Weights of a small class-conditioned image diffusion model.
Model: 32-pixel images, norm rmsnorm, activation gelu, num experts 32, layers 6, width 128.
Rows from block 2 of a small class-conditioned image diffusion model, named by matrix and row number. Rows with one number belong to one neuron. Each number is 128 + 32 x the weight over its row's rms, rounded and kept within 0 to 255. All counts start at 0.
After each neuron's rows are labels from the 100 images, of 14848 (inputs lightly noised), where the neuron reaches its highest value: "top examples" is what is common among them. Only what is clearly more common there than usual is listed. The data: drawn small creatures on textured ground. In brackets: how many of the 100.
# fc1: MLP up (model.blocks.2.mlp.fc1.weight, 512x128), inputs 64-127
# fc2: MLP down (model.blocks.2.mlp.fc2.weight, 128x512, transposed), outputs 64-127

fc1.118 [142  81  90 105 157  73  97 125  82 157 119 146 132 120 121 133  68 123 104 100 136  92 108  64 144 112 128  95 152  66 167 161 139 156  99 152 132 112 169 153 156 136  91 144  30 103 121 129  98  78 114 152  93 181 142 133 139  72 129 139 183 113 122  97]
fc2.118 [102 161 102 105 146 115 144 106 120 154 128 146 118 133 171 110 144 189 178 106 120 144 165  52 119 133 137  67 137 129 101 119 202  70 105 174 146 135 128  81 150 156 177 111 183 123 115 120 155 146 105 162 161  95 136 142 152 150 174 148 152 126 117 121]
top examples: teal (64); blue (27)

fc1.265 [131  95 180 148 157 125 124  81  86 112 124 125 164 148 109 204  90  91  82  86  23  74 116 103 147 104 102 142 144  96 136 141 121 121  67  87 156 105 123  84 167 104 112 107  87 134 118 149  82 202 105 108 104  93 104 116 109  58 100 106 149 144 105  85]
fc2.265 [109 115 144 149 129 174 137 156 108 131 133 160  99 116  93 154 106  71 151 157  67 175 162 199 162  99 158 158 140 100 142 174 138 186 122 135  57 144 184 132 150 101 122  98 110  86 100 140 106  62 146 113 166 183 183 153  89 152 160 165 143 113 144 139]
top examples: yellow (78); spider (43)

fc1.245 [130 106 105 130 166 166 141 135  98 136  90 118 130 134 127 135  90 136 169 134 113 116 139 123 124 133 123 124 126 133 121 132 127 127  92 116 133 254 138 126 140  99 150 137 112 200 140 134 122 136 129 128 134 102 129 139 123 189 133 142  60 117 104 126]
fc2.245 [119 138 163 119 150 125 137 114 115 136 109 123 122 134 123 140 137 138  87 144  95 143 159 139 141 135 124 120 126 140 134 133 118 149 124 132 129 249 123 129 133 125  77 126 110 174 128 130 137 133 146 121 134 120 124 136 116  84 112  97  29 121 161 119]
top examples: red (37)

fc1.188 [110 104  79 111 214 114 102  93  84 162 139 103 134 145 124 124  60 117  94 177 126 204 128  94 126 111 122 103 136 113 198 116 114 160 136 138 125 162  98  96 108 200 114 141 130 125 138 134  97 108 126  65 121 138 157 145 139 134  91 125 137 115 148 124]
fc2.188 [137 141 119 113 110 128 135 147 134 138 117 109 140 140 176 113  81 127  81 117 113  38 141 134  93 116 153 112 116 140 150 133  99 133  98  71 110 138 120 167  76 157 101 118 130  72 100 167 182 109 134 102 135  85 145 173 123 102 101 149 117 129 136 109]
top examples: red (36)

fc1.241 [132 178 129 159 112 128 141  72  95  93  98  97 132 126 148 122 109  88 125  81  92 157 118 174 115 134 162 140 126 189 156 100 140  45 134  83 132 135 134 111 115 115 110  88 115 120  35 147 102 158 152 100 166  90  98 131 124 133 130 133 124  98 201 114]
fc2.241 [127 129  87 138 146 102 136 134 145 142 128 133 139 145 129 186  69 110 126 123 148 169 133 125  86 109 138 124 154 145 114 108 121 192 116 107 128 135 137 135 130  32 110 158 144 122  84 155 165  87 112 129 155  52 176 111  74  48 137 105 109 100  90 150]
top examples: red (47); orange (43)

fc1.24 [167 168 207  84 101 142 127 149 113 112 149 120 143 156 147 133 162 162 143 139 104  35 169 134 134 117 125 135 134 142 122 113 122 149 176 131 146 125 138 108 161  74 163 106 176  96 111 119  81 138 179 137  98 145  90 148 145 113 131  95 101 152 144 140]
fc2.24 [112 147 122 169 135 160 144  90 142 140  94 183 165  78  81 163  80 142 140 125 115  66 193 128 122 156 133 130 102  94 131 137 110 134 143 164 132 145 140 126 138 155  91 133 105 129  53 210 148  66 131  93 117 116 143  99  87 131  68 105 110 163 138 165]
top examples: teal (42); red (28)

fc1.131 [ 99 201 127 105  92 164  90 147 114 128 184 122 140 143 159 130 179 181 165 134 132 119 102  87 150 136 138 157 116 139  94 154 157 136 168  92 103 155 121  74  80 121 146 104 170 127 100  98 108 156  65 128 125 158 103 144 160 148 142 115  85 114 121 123]
fc2.131 [155  98  80 135 111 179 161 142 174  80 121 114 169 135 127 100 172 103  72 107 112 135 124 148 149  98  95 115 139 102 157  75 118  98 143  93 134  80 169 148  96  99 128 122 142 146 113 163 102 136 159 111 122  89  99 127  93 117  93 147 115 117 167  81]
top examples: yellow (40); red (26)

fc1.490 [128  80 108 128 125 111 160  73  52 125 156 134 144 124 140  39  96 132 146 124 106  73 123  98 110 109 139 145 135  98 145 117 140 133  72 109 144 171  60 117 136 139 220 160 135 110 153 151 134 160 139 151 190  81 120  84 111 119 122 165  98 112 160 180]
fc2.490 [146 116 155 159 120 184 140 124 119 129 155 170 163 104  78  43  93 132 128 104  48 150  83 107 155 140  69 120 117 144 112 158 135 132 140 121  97  94 123 118 140  86 121 138  74 130 149 190  93 157 135 118 127 133 130 126 123 144  58 157 142  76 139 145]
top examples: teal (30)

fc1.355 [ 77  97  92 141 157 100 144  92 115 153 136 168 128 144  88 128  94  66 111 141 161 159  78 149 111 118 139 103 128 101 122 136 135 109 115 121 128 129  81 124 108 166 101 116  88 141 142 119 177 133  89 128 106 142 113 125 120 120 111 157 144 101  80 158]
fc2.355 [104 122 107 103 119 136 103  80 141 132  94 159 168  85 174 125 140 163 125 166  79  99 167 167  94 159 138  74 134 160 123 115 144 100 130 125 130 122 125 131 127 130 157 161 143 142  91 188  89 158 124 124 149 155 101 101 147 119  92 159 133 177 123 101]
top examples: yellow (65); orange (35); crab (31)

fc1.71 [121 108 123 140  75 147 107 147 104 135 187 132 144 161 151  97 136 128 138 111 128  50 171 139 174 163 152 137 129 157 155 109 126 156  99 114 112 198 153  75 139 197 142 111 145 121 115 123 185 158 137 174 144  80 149 141  89 152 137 126  91  80 169 150]
fc2.71 [138 118  87 164 111 143 163 116 121 128 118 128 136  43  76  82 126 153  90 121  72 146  94 138  84  87 166 149 136  86 147 157 108 101 111 180 161 145 120 186 147 168 125 112 147 106 162 139 140 170 133 142 154 147 195  95 160 145 176 140 124 164  85 134]
top examples: red (59)

fc1.302 [147 108 126 155 168 111 106  99 150 103 125 129  93 124  91 139 199 162 144 120 122 191 117 141 131 132 130 146 137  92 134 107  88  81  83 181 114 118 122 129 135 114 126  92 165 145 135 168 169 134 145  89 138 131  66 142 164  95 157 131 156 131 150  96]
fc2.302 [152 135 116 109 131  74 141  97 180 130 110 153 129 149 163 127 130 106 139 168 148 177 146 118  94 113  66 133  80 146 103 101 109  89  75 167 140 118 159 181  92 131 156  59  72 110 133 111  90 147 110 147 143 113 106  91 163 120 100  94 129 154  95 125]
top examples: white (59); pink (29)

fc1.175 [195 179 157 130 129 135 111 124 121 119 137 136 109 149 123 141 119 100 158 145 106 140 147 126  99 121 134 116 140 141 134 108 133 127 136 122 135 143  82 122 135 122 127 145 102 216 134 132 114 121 148  96 138 200 130 125  85  56 126  13 100 129  96 115]
fc2.175 [102  78 112 159 131 169 107 150 119 119 161 143   0  73 222  96 121 124 111 157  84 127  73 131 118 164 168 100 157 144 154 137 110 154 134 117 138 112 125 170 170 107 106 124 165 185  91 159 107 129  98 136  85 113 127 121  94 139  89 200 102 146 117 135]
top examples: white (33); crab (28); spider (25)

fc1.12 [115 133 137  91 168 156  96 178  85 118 131  90 136 100 112  40 107 183 129 231 121 135  95 105 142 109 180 111 160 117 104  90 117 178 145 121  86 134 109 145 126 144 160 117 167 128 102 115 144 115 124 115 138 137 125 182 150 147  97 119 132  70 122 148]
fc2.12 [117 100 100 122 122 133 206  51 124 110 116  80 120 110 134  84 146 113 131 170 135 141 187 167 101 152  83 159 177 122 133 107 127 175 119 155  81 125 157 199 158 130 150 138 103 117 159  61 130 101 115 103 119 133 193 139 129 117  85 125 133 116 101 134]
top examples: yellow (48); orange (46); butterfly (28)

fc1.427 [ 98  78  92 151 169 155 131 118  66 117 119 150  92 102  92 129  86  97 146 161 221 201 133 132 132 151 126  99 114 161 129 106 160 155  98  85 135 127  31 147  90 211 140 170 121 158 187 127 172 148 121 135 157 133 127 123 155 118 193 176 136 111 121 160]
fc2.427 [160 161  65 100 117 143 129 111  61  71 114 128 167 150 108 133 162 153 135 111 126 145  95 139 180 115 124 131 117 139 135 166 158 123 122 126 146 115 161 128  92 112 130 103 108  99  31 122 128 126 101  62 134 172 140 122  91 137 173 163 145 167 108 143]
top examples: yellow (58); plain (55); blue (27)

fc1.100 [ 75 175 117 129  34 132 127 132 111 154 210 127 124 127 146 126 145 111 146 127 155 153 132 134 103 126 134 137 133 141 118 118 124 133 128 124 135 121 137 130 142  89 182 102 154 201 114 132  93 107 103  79 144  68 124 138 116  80 141 142 172 133  77 150]
fc2.100 [162  84 151 127 195 102 139 111  82 186 204 126 130 121 113 122 127 140 112 134 167 109 124 142 117 138 133 144 117 131 122 127 108 115 122 137 155 120 125 109 135 107  48  91 165 219 140 160 146 119 165  87 122 144 134 136 125 200 117 107 176 152 173 150]
top examples: teal (25)

fc1.127 [130 171 142 139 130 147 128  96 124  71 112 131 124 158 104 105 123 160 144 124 172  63 194 188 113  65 106  70 127 135 155 129 207 152 169 154 108 152  56 162 144 149  90 127  94 159  92 125  98 107 124  46  88 117 123  91 122 154  65  73 119 109 138 123]
fc2.127 [147 167 149 112 115 108 157 156 121 147  97 116 119 118  81 118  61 109  88  80 155  84 175 156 119 107 127  38 142 136 136 122 175 154 138  36 155 129 130 122 121 151 146  99 146 122 155 135 141 145 151 149 182 109 153 148 113 135 132 172  91 140 155  69]
top examples: red (35)

fc1.21 [166 200  97 144 111 176 131 146 139 141  63 133 129 148 136 120 107 132 185 120 180 132 199 161 114 107 121 103 115  25 109 142 137 138 132  85 134  78 167 154 153 152  52 127  93 101 143 109  96 136 119 105 116 111 117 169 149 136  92 158 110 132 141 137]
fc2.21 [110  75 109 124 109 141 112 148 111 145 103 148 167 146 114 136 124 138 105 100  63 125  86 117  85 204  93  74 115  67 142  95 133 177 168 124 150  38 138 132 175 134 155 102 139 131 125 168 110 142 131 151  94 139  94 132 134 170 142 104 114 112  63 174]
top examples: yellow (34); white (31)

fc1.219 [196 133 167 118 128 135 125 143 163 164 208 124 129 180 111 125 171 122 106 111 114 116 125 134 171 164 123 125 100  95 127 146 123 163 117 137 132 129 107 139 146 128 135 146 102 166 119  97 109 151 129 167 119 113 123 150 148  92 134  77   1 105 130 114]
fc2.219 [ 87 134 132 167 100 156 113 173  95 131 168 143  58 115 221 100  99 116 151 126  92 186 100 147 142 158 133 149 137 100 121 144 132 111 133 146 108 140 124 132 195 162 121 140  97 156 101 164 178 143 130 102 105 135 100 105 163 163 126 170  57 181 116 144]
top examples: crab (35)

fc1.506 [131 141 109 108  74 165 137  71  80 127 149 121 106 118 183 111 130 162 146 185 109 136 165 125  73 137 145 134 159 147 120  92 110 101 154 117 117 157  84 129  76 148 144 121  93 141 127 148  98 136 125 121 131 141 181 197 171 160 131 139 110 122  15 101]
fc2.506 [135 191  78 116 154 192 129 131 153 108 110 114 123 127  52 137 141  95 160 169  84 132 147 124 108  90 134 176  83 166 142  89 103 145 116 140 122 146 129 144 128 136 130 132 120 133  50  80 103  78  76 124 108 170 151 168 157 157  98  84  86 166  81 174]
top examples: yellow (51); blue (28)

fc1.153 [ 79  91 115 121  94 131 103 100  96 132 134 140 135 118 140 126 129 136  68 130 140 187 144 140 143 131 127 138 125 179 132 117 126 129 155 119 128  96 147 136 135  47  98  91 142 174 107 116 131 134 115 122 107 142 127 141 119 141 123 128 125 130  84 138]
fc2.153 [158 139 152 133 125 113 111 134  70 121 142 144 137 106  99 123  99 137 149 145 138  72 118 139 135 114 105 110 106 165 127 145 113 136  94 134 124  98 115 112 138  33 156  75 117 173 127 150 125 181 136 127 207  78  98 145 121 141 119 137 122 121 179 131]
top examples: teal (52); plain (42); green (39)

fc1.368 [ 97  74 133 120 167 103  86 150 121 176 123 166 130  85 106 116  51  91 129 145 166  56 130 152 155 153 131 130 112 131  71 125 137 116 165 123 161  75 138 118 134 136 124 156 146 173 128 126 120 175 135  91  56 124 113 148 130 141 121 111 109 132  98 201]
fc2.368 [144 133 136 142 104  96 100 146 151 131  93 116  66 147 105 112 215  81 103  80 125 159 140 104 141 189 174 122 142 160 116 147 130 162 121  96 146 116 167 147 135  94 156 158 123 145 181 108  85 142 118 115 148 119 137 118 195  91  60 133 131 128 109 147]
top examples: crab (27); black (25)

fc1.378 [164 178 161 153  98 155 144 137 169  98 108 142 137 127 149 167 177 154 143  94 152 119 136 134 137 186 179 136 134 133 150  87 255  49 126 119 178 123 142 126 105 118 116 133 136 116 158 122 121 107 210 185  96 145  91 136 161 103 173 135 146 145 125 169]
fc2.378 [120  87 161 122 137 147 123 159 181  91 168 130 128 131 145 158 176 168 131 159 133 133  92 132  99 125 195  98  52  85 114 243 117 110 138 127 190 127 102 106  89  96 103  91 104 108  59 189 125 139 120 152 137 124 156  93 106 126 116 133 158 142 170 106]
top examples: crab (43); black (36)